Rows from block 11 of a small image denoising model, named by matrix and row number. Rows with one number belong to one channel. Each number is 200 + 40 x the weight over its row's rms, rounded and kept within 0 to 999. All counts start at 0.
After each channel's rows are labels from the 100 images, of 14848, where the channel reaches its highest value: "top examples" is what is common among them. Only what is clearly more common there than usual is listed. The data: fractals drawn by 1,000 iterated function systems, in grey.
# convs0: first 3x3 conv (model.decb.1.1.convs.0.weight, 96x96x3x3, each kernel summed), inputs 0-95
# convs1: second 3x3 conv (model.decb.1.1.convs.1.weight, 96x96x3x3, transposed, each kernel summed), outputs 0-95

convs0.59,191,188,194,181,132,350,195,128,193,188,182,225,230,251,255,123,195,214,199,174,192,186,269,182,206,279,211,188,180,180,218,190,235,257,185,201,242,183,196,231,191,199,207,193,196,220,262,185,198,166,151,187,201,212,177,128,186,175,196,336,232,216,194,85,175,137,202,225,198,251,183,164,180,180,232,197,178,174,194,127,242,207,159,197,189,203,103,218,192,244,197,188,153,192,187,238
convs1.59,196,142,210,258,246,0,221,231,225,172,166,219,171,152,202,203,242,237,185,198,193,220,209,173,182,194,191,236,205,204,200,176,164,215,236,197,234,247,213,182,191,259,176,212,186,212,194,192,243,202,208,175,171,227,206,166,227,165,221,137,155,277,196,201,245,162,210,222,172,295,168,215,240,220,119,189,155,219,214,222,170,222,185,186,205,149,250,183,205,210,197,195,334,211,184,183
top examples: dark on light

convs0.41,175,220,204,182,127,217,209,199,193,167,205,199,47,221,213,207,232,201,125,73,170,136,169,177,181,232,222,164,207,95,150,224,169,238,74,185,217,195,188,190,204,193,163,187,173,184,226,178,182,219,166,174,182,211,187,233,208,155,187,262,197,186,191,201,192,187,131,192,171,258,114,205,177,116,238,219,187,183,183,148,196,197,167,226,158,153,236,183,180,254,173,220,200,190,202,199
convs1.41,238,169,203,199,145,159,179,238,235,191,197,241,245,132,240,242,163,210,165,169,261,222,195,224,204,186,97,175,119,219,173,206,204,166,151,198,206,265,212,97,172,266,272,214,173,208,194,251,252,162,215,156,137,224,245,195,214,183,223,126,180,223,216,175,242,252,162,227,242,168,249,185,201,235,105,259,184,202,236,201,203,178,220,122,235,260,255,241,208,203,185,265,242,211,200,204
top examples: dark on light

convs0.60,196,220,177,212,258,193,199,204,193,183,211,200,187,210,277,173,217,262,199,203,194,192,288,219,168,130,208,197,192,198,207,190,209,192,188,194,235,174,212,153,231,169,222,241,154,156,221,244,180,226,251,242,176,137,208,43,146,223,188,216,174,271,228,138,193,232,188,223,193,236,192,239,125,162,210,205,168,174,198,212,261,211,149,190,193,169,55,132,181,96,205,221,210,188,200,186
convs1.60,230,106,226,181,207,205,254,157,213,235,197,210,170,176,225,229,196,151,185,142,205,186,189,183,163,200,204,236,177,214,231,139,182,167,256,250,202,186,218,107,205,240,163,217,217,207,163,135,181,244,183,152,217,253,263,210,129,184,212,171,229,182,187,252,203,140,156,197,214,248,191,168,282,142,82,266,246,210,259,192,193,187,222,199,218,237,219,206,151,252,180,231,287,298,232,184
top examples: dark on light; dense

convs0.85,202,215,206,164,228,167,212,251,196,246,252,218,140,179,260,220,182,141,204,196,189,212,184,172,180,159,191,191,178,179,217,251,230,148,209,183,202,134,203,316,160,81,127,173,184,137,218,132,231,195,170,219,157,206,199,140,208,146,218,209,261,201,207,182,162,267,159,134,191,213,203,99,217,139,204,167,231,219,194,322,232,207,190,208,201,144,166,176,197,133,188,198,203,201,203,185
convs1.85,203,177,207,221,210,224,158,138,184,147,146,211,216,157,179,216,173,175,143,138,193,144,204,158,261,225,148,172,325,224,134,147,175,217,187,195,119,185,159,225,190,183,293,252,193,273,233,240,188,199,122,245,189,201,181,156,238,205,199,233,212,169,200,215,193,174,183,202,181,136,205,301,198,209,225,210,126,201,227,233,161,181,216,198,177,244,257,210,197,252,124,182,210,197,116,222
top examples: dense

convs0.55,217,83,170,241,298,225,245,208,184,178,177,251,168,167,245,161,246,187,158,205,187,172,321,222,166,52,152,210,174,138,240,124,245,184,208,217,248,188,194,209,209,218,262,207,228,217,227,194,170,113,160,205,151,204,207,191,199,169,246,253,160,204,199,240,175,182,212,217,149,199,194,284,190,196,187,188,246,231,203,233,236,196,170,149,188,207,172,224,182,213,182,174,212,220,204,213
convs1.55,228,218,182,115,221,146,225,141,222,233,234,270,228,262,195,226,137,146,271,155,215,234,223,199,168,280,247,203,167,272,186,207,212,162,177,210,247,209,162,170,199,270,125,178,180,184,189,167,188,267,227,141,218,201,234,228,213,188,217,181,260,194,209,238,155,143,185,214,235,317,215,170,204,228,239,202,252,213,197,195,165,182,138,303,241,210,244,152,202,206,219,244,178,146,205,172
top examples: dense

convs0.8,169,160,207,213,273,160,208,221,183,109,211,233,198,186,147,102,188,198,153,155,193,172,271,241,199,172,207,158,229,190,162,208,137,217,162,188,113,106,196,67,172,201,188,187,202,158,199,299,195,218,207,189,149,213,181,204,148,161,134,246,236,214,183,111,243,187,167,172,178,212,163,224,211,248,231,217,194,175,169,204,173,201,211,212,181,185,274,217,185,154,177,134,212,178,186,185
convs1.8,269,169,205,174,218,116,202,173,228,254,186,162,257,116,213,204,177,220,271,302,201,224,173,207,221,227,237,205,201,200,196,208,211,205,254,194,191,229,222,180,196,240,249,177,188,222,188,136,239,222,181,147,182,168,251,182,124,191,215,223,152,206,205,287,167,168,265,176,263,227,283,185,231,161,218,55,190,229,220,218,170,177,194,262,229,164,200,179,153,217,241,142,167,194,205,238
top examples: dark on light

convs0.43,195,241,201,237,156,216,194,169,197,177,200,254,195,184,250,209,191,207,186,199,197,196,203,207,256,92,216,182,229,191,209,244,138,274,208,197,203,202,198,232,194,206,276,249,182,127,208,211,261,184,159,190,115,181,180,134,174,196,168,169,119,196,192,112,156,144,228,229,197,251,196,108,292,174,47,195,206,154,196,230,203,193,196,221,207,217,140,239,184,242,200,201,191,204,207,225
convs1.43,188,129,216,178,202,194,161,222,224,255,171,213,200,285,197,230,245,257,183,239,177,204,204,180,176,227,184,147,172,194,189,176,179,229,192,169,193,237,264,135,165,237,210,176,227,200,195,203,142,224,171,251,175,207,226,180,256,231,268,210,173,229,199,203,220,157,140,119,246,221,201,357,160,213,279,133,109,203,240,138,226,206,223,236,160,180,213,167,231,184,203,233,227,176,195,112
top examples: two maps

convs0.62,230,198,184,198,295,182,175,185,204,229,213,141,309,230,222,135,195,216,238,273,199,213,233,170,173,217,231,216,208,181,224,205,153,191,254,205,186,143,164,228,227,192,213,190,179,239,197,110,190,225,163,187,226,107,168,164,126,192,209,260,198,159,218,227,117,177,276,201,212,213,209,194,184,187,222,92,220,143,221,157,188,217,137,242,159,188,217,219,179,189,205,66,199,180,208,177
convs1.62,192,183,176,228,125,201,193,232,150,179,150,226,260,131,204,204,193,207,121,125,219,160,192,230,218,125,106,203,177,204,130,190,239,172,118,151,233,225,253,181,157,196,233,206,206,172,205,216,230,189,217,217,165,249,279,254,255,215,198,160,175,212,208,171,262,227,133,190,197,139,166,197,194,201,101,259,173,239,204,216,186,222,221,120,215,268,194,235,218,215,182,263,231,208,133,215
top examples: two maps; sparse

convs0.31,162,196,178,192,148,195,258,178,210,178,205,230,191,191,205,225,171,198,197,103,200,98,161,206,220,189,215,182,201,123,347,174,208,161,234,220,198,226,136,218,107,203,197,218,158,126,193,215,193,229,202,185,216,152,188,180,194,191,250,207,163,178,255,239,253,192,168,226,196,207,172,210,190,201,179,218,199,253,186,207,191,99,183,213,64,204,149,196,174,166,276,228,202,258,205,193
convs1.31,217,179,181,202,197,164,188,226,216,253,190,217,206,140,181,192,264,157,269,257,177,212,202,159,228,225,204,189,203,208,203,216,194,229,126,198,193,122,195,182,315,181,242,231,153,291,165,207,183,189,204,200,182,163,191,180,231,153,216,219,198,207,129,211,138,197,234,141,265,216,250,218,222,191,192,143,208,145,226,218,173,216,202,152,322,157,160,201,269,197,111,95,208,179,248,212
top examples: sparse; two maps

convs0.6,166,211,202,193,195,212,191,237,257,225,251,205,207,145,224,191,235,200,170,216,132,265,248,196,192,182,193,151,218,134,296,165,165,225,118,84,191,224,127,177,147,165,189,174,196,232,171,224,168,214,195,177,206,250,209,254,183,207,263,193,229,201,198,151,203,220,207,200,161,213,143,198,233,199,184,215,174,248,144,206,207,101,165,225,153,217,243,169,159,200,61,149,192,139,173,215
convs1.6,123,202,185,168,219,204,241,185,198,186,122,185,198,240,211,181,99,168,258,185,204,89,196,179,196,251,188,168,209,200,185,176,254,251,260,230,237,137,288,211,214,202,192,201,203,176,184,165,238,192,212,216,174,147,244,172,228,170,175,137,212,242,157,207,216,244,203,161,221,273,206,210,204,269,251,123,212,161,216,216,182,261,176,87,250,215,213,168,265,217,216,191,142,265,200,174
top examples: sparse; two maps

convs0.86,192,194,208,190,209,211,181,222,199,140,240,176,207,186,225,221,188,200,195,206,193,201,251,204,205,201,210,196,215,209,206,190,199,73,212,190,0,154,197,224,177,218,200,209,193,161,194,225,211,190,214,196,194,215,202,61,204,214,123,262,214,208,199,160,184,198,181,150,191,176,198,180,217,180,234,214,210,182,187,205,220,191,218,202,199,194,177,182,197,59,197,189,214,195,200,168
convs1.86,186,241,180,169,180,201,212,123,222,222,206,245,215,216,226,206,241,255,196,167,215,220,208,184,125,212,181,204,147,136,231,222,172,140,183,202,382,185,189,197,221,219,219,140,216,221,223,131,118,258,179,124,183,222,205,175,289,171,243,214,251,180,206,261,177,173,217,219,177,215,204,209,155,282,124,203,140,211,209,138,194,203,160,182,179,199,159,190,226,196,212,189,232,257,202,213
top examples: dense

convs0.33,196,262,208,174,203,83,191,169,207,137,218,119,194,186,230,167,208,162,200,209,200,197,184,226,202,123,201,183,267,209,196,226,198,111,187,199,235,118,191,167,203,188,177,167,193,168,333,289,199,198,165,242,198,115,190,185,218,298,266,231,194,238,181,152,201,293,198,163,194,204,200,245,242,242,198,174,201,188,202,208,159,195,185,211,220,230,110,217,216,167,215,222,208,211,207,231
convs1.33,252,201,227,124,222,191,215,156,185,252,305,183,251,212,175,277,215,232,239,160,223,169,191,221,162,234,220,206,127,204,268,185,253,219,241,206,204,168,167,246,209,187,110,199,166,276,200,215,172,241,214,186,171,228,184,223,198,102,211,155,237,205,245,218,162,170,143,227,164,283,164,148,204,227,241,187,255,190,143,188,150,152,221,265,262,170,135,169,218,224,240,189,201,200,141,212
top examples: dense